config.toml
model = "sound classifier"
dataset = "single English nouns, adjectives and verbs, spoken by a formant synthesiser in many voices"
hop_length = 160
input = "log_mel"
targets = ["voice"]
num_classes = 4
arch = "transformer"
norm = "layernorm"
bias = "all"
width = 256
optimizer = "soap"
lr = 0.0027
max_precond_dim = 512
adamw_weight_decay_other_params = 0.05
Rows from block 4, named by matrix and row number. Rows with one number belong to one neuron. Each number is 200 + 30 x the weight over its row's rms, rounded and kept within 0 to 999. All counts start at 0. After the name is the row's rms in percent of the matrix's.
# fc1: MLP up (model.blocks.4.mlp.fc1.weight, 768x256), inputs 172-255
# fc2: MLP down (model.blocks.4.mlp.fc2.weight, 256x768, transposed), outputs 172-255
fc1.209,099,127,211,120,198,183,219,184,212,233,223,179,223,196,202,249,214,206,244,191,205,224,245,224,192,236,204,201,172,165,280,179,183,195,231,154,168,202,197,189,181,229,203,257,179,168,179,161,154,211,180,199,200,226,195,244,208,197,227,177,254,209,162,230,244,210,261,210,95,207,258,227,167,159,183,184,222,169,167,141,213,237,182,212,201
fc2.209,095,203,169,218,236,146,205,153,206,212,166,214,160,258,240,204,215,168,213,264,224,195,215,222,225,224,200,205,187,186,253,198,208,138,192,204,175,213,203,207,213,198,207,194,228,182,194,156,216,183,196,279,161,225,207,168,235,146,195,229,231,208,221,187,214,239,185,194,208,204,217,193,248,196,213,181,245,204,204,181,170,208,159,203,221
fc1.210,097,208,170,144,204,146,184,247,224,198,186,182,202,194,178,217,204,204,143,205,206,203,210,241,226,223,210,180,162,200,210,228,126,253,167,213,173,153,179,218,152,184,180,210,204,252,216,235,240,230,181,163,237,150,137,180,212,175,201,197,180,194,205,180,162,155,130,200,270,202,221,180,207,219,211,147,195,244,224,239,154,187,286,201,210
fc2.210,096,195,224,214,254,210,214,174,265,185,147,159,214,178,167,187,231,221,189,192,199,197,237,201,224,194,140,218,228,198,207,243,164,226,199,238,149,223,220,162,199,209,193,175,209,224,207,182,186,234,198,230,139,210,210,168,203,196,223,209,204,187,166,229,217,201,160,174,227,216,234,222,247,213,181,178,240,202,205,178,161,195,196,154,177
fc1.211,096,229,184,214,198,263,212,212,224,134,199,216,216,194,168,184,160,250,237,222,198,188,153,209,166,154,198,245,180,227,192,210,131,272,209,240,166,182,197,203,250,215,205,145,208,227,182,181,240,186,171,141,183,211,223,209,183,241,189,190,215,167,205,187,187,203,170,186,226,211,192,282,196,185,188,188,151,222,190,294,190,222,207,234,178
fc2.211,100,205,214,176,216,226,185,214,154,182,200,174,201,164,192,183,200,238,238,176,226,179,191,167,236,192,200,212,232,181,177,199,208,261,222,193,193,228,186,170,240,263,214,177,168,245,207,194,221,224,181,240,161,259,165,154,161,204,210,189,236,220,199,176,216,196,179,216,230,169,217,215,190,193,207,243,211,209,233,174,233,248,181,241,206
fc1.212,097,230,153,208,200,231,205,208,181,141,236,184,178,207,168,216,196,273,235,198,209,193,183,239,180,143,245,213,228,216,200,253,141,233,225,265,183,187,203,124,263,229,226,135,210,218,163,209,223,241,189,192,164,235,185,206,140,212,184,208,206,167,202,215,176,248,131,196,239,200,97,239,215,188,198,226,165,230,166,223,227,212,188,206,222
fc2.212,099,210,214,201,231,251,183,199,144,174,151,184,202,179,198,168,201,238,236,234,225,181,172,168,219,175,224,221,224,211,188,202,189,268,235,233,215,213,160,200,236,278,210,144,190,215,207,192,189,200,171,202,185,226,177,150,209,228,202,197,193,192,161,182,211,208,212,197,210,175,227,246,158,162,198,211,216,230,216,180,209,217,171,211,185
fc1.213,106,205,206,209,214,188,234,182,205,205,176,180,147,229,202,203,216,234,215,254,194,200,192,191,138,201,180,183,189,239,198,129,227,197,241,196,219,183,173,207,208,205,236,166,239,152,197,115,166,194,230,218,199,149,271,220,141,207,193,163,198,216,223,190,234,251,231,232,155,234,176,217,165,203,172,213,231,229,214,144,202,211,158,232,239
fc2.213,102,172,226,195,230,143,148,200,193,214,192,165,244,199,199,173,210,210,116,210,186,193,207,208,196,220,179,163,210,233,274,188,228,216,185,201,204,190,179,207,185,250,237,195,158,247,210,171,190,198,235,204,176,211,216,165,202,157,161,224,221,202,190,179,187,222,219,214,240,208,204,161,213,226,265,197,223,195,236,237,176,195,167,229,197
fc1.214,100,152,173,197,201,196,222,174,193,227,206,207,241,218,239,172,260,242,189,198,195,218,219,193,187,213,193,199,187,201,213,185,254,179,187,130,206,193,173,245,218,195,197,286,210,196,159,144,171,239,195,212,192,230,238,198,179,161,220,201,307,193,193,167,233,236,206,200,175,189,280,144,171,206,196,174,254,206,214,241,196,207,220,232,216
fc2.214,121,218,161,246,264,200,191,156,223,255,200,193,242,224,183,183,223,169,252,241,247,211,190,220,191,186,193,202,227,172,222,185,253,189,169,179,211,222,202,209,228,161,212,191,183,175,267,235,194,219,305,212,187,253,222,226,238,108,237,221,214,162,191,203,218,232,188,210,194,171,243,188,182,169,179,196,227,206,157,176,185,174,172,163,211
fc1.215,100,232,250,195,207,209,215,169,225,191,217,191,194,213,217,170,191,208,208,224,178,241,172,168,163,215,179,140,187,239,247,137,228,222,247,218,217,179,195,185,206,221,243,203,209,184,197,166,193,177,292,225,220,157,234,198,151,218,203,182,167,238,239,209,188,232,215,197,156,234,157,150,184,222,183,246,179,235,211,149,242,224,173,204,264
fc2.215,108,203,214,180,239,159,174,204,169,232,182,199,226,204,230,156,217,215,114,207,212,172,198,219,187,198,195,191,204,211,257,198,196,216,195,209,183,245,171,176,162,238,223,216,140,225,214,184,184,202,188,236,188,243,218,157,200,156,173,201,250,193,186,184,189,212,190,216,196,218,198,183,221,231,247,178,228,224,229,211,209,203,173,185,215
fc1.216,100,225,164,156,201,134,189,131,188,228,196,188,185,214,193,176,224,163,227,208,210,206,201,211,199,203,233,191,235,184,227,214,197,223,208,197,220,202,247,189,192,174,197,178,213,198,167,202,159,176,192,257,184,176,202,206,224,208,179,217,249,215,232,204,196,213,299,197,183,212,207,190,204,204,180,216,202,146,159,193,191,179,202,156,249
fc2.216,102,194,221,237,256,199,185,150,242,222,181,217,212,224,197,166,230,189,188,187,230,177,166,209,224,259,200,228,241,150,196,231,235,149,183,190,198,240,174,205,228,185,189,163,236,166,201,172,188,159,209,254,169,166,223,162,222,169,248,173,196,182,208,209,191,259,202,203,168,211,252,200,203,163,187,217,222,151,190,221,176,172,146,258,211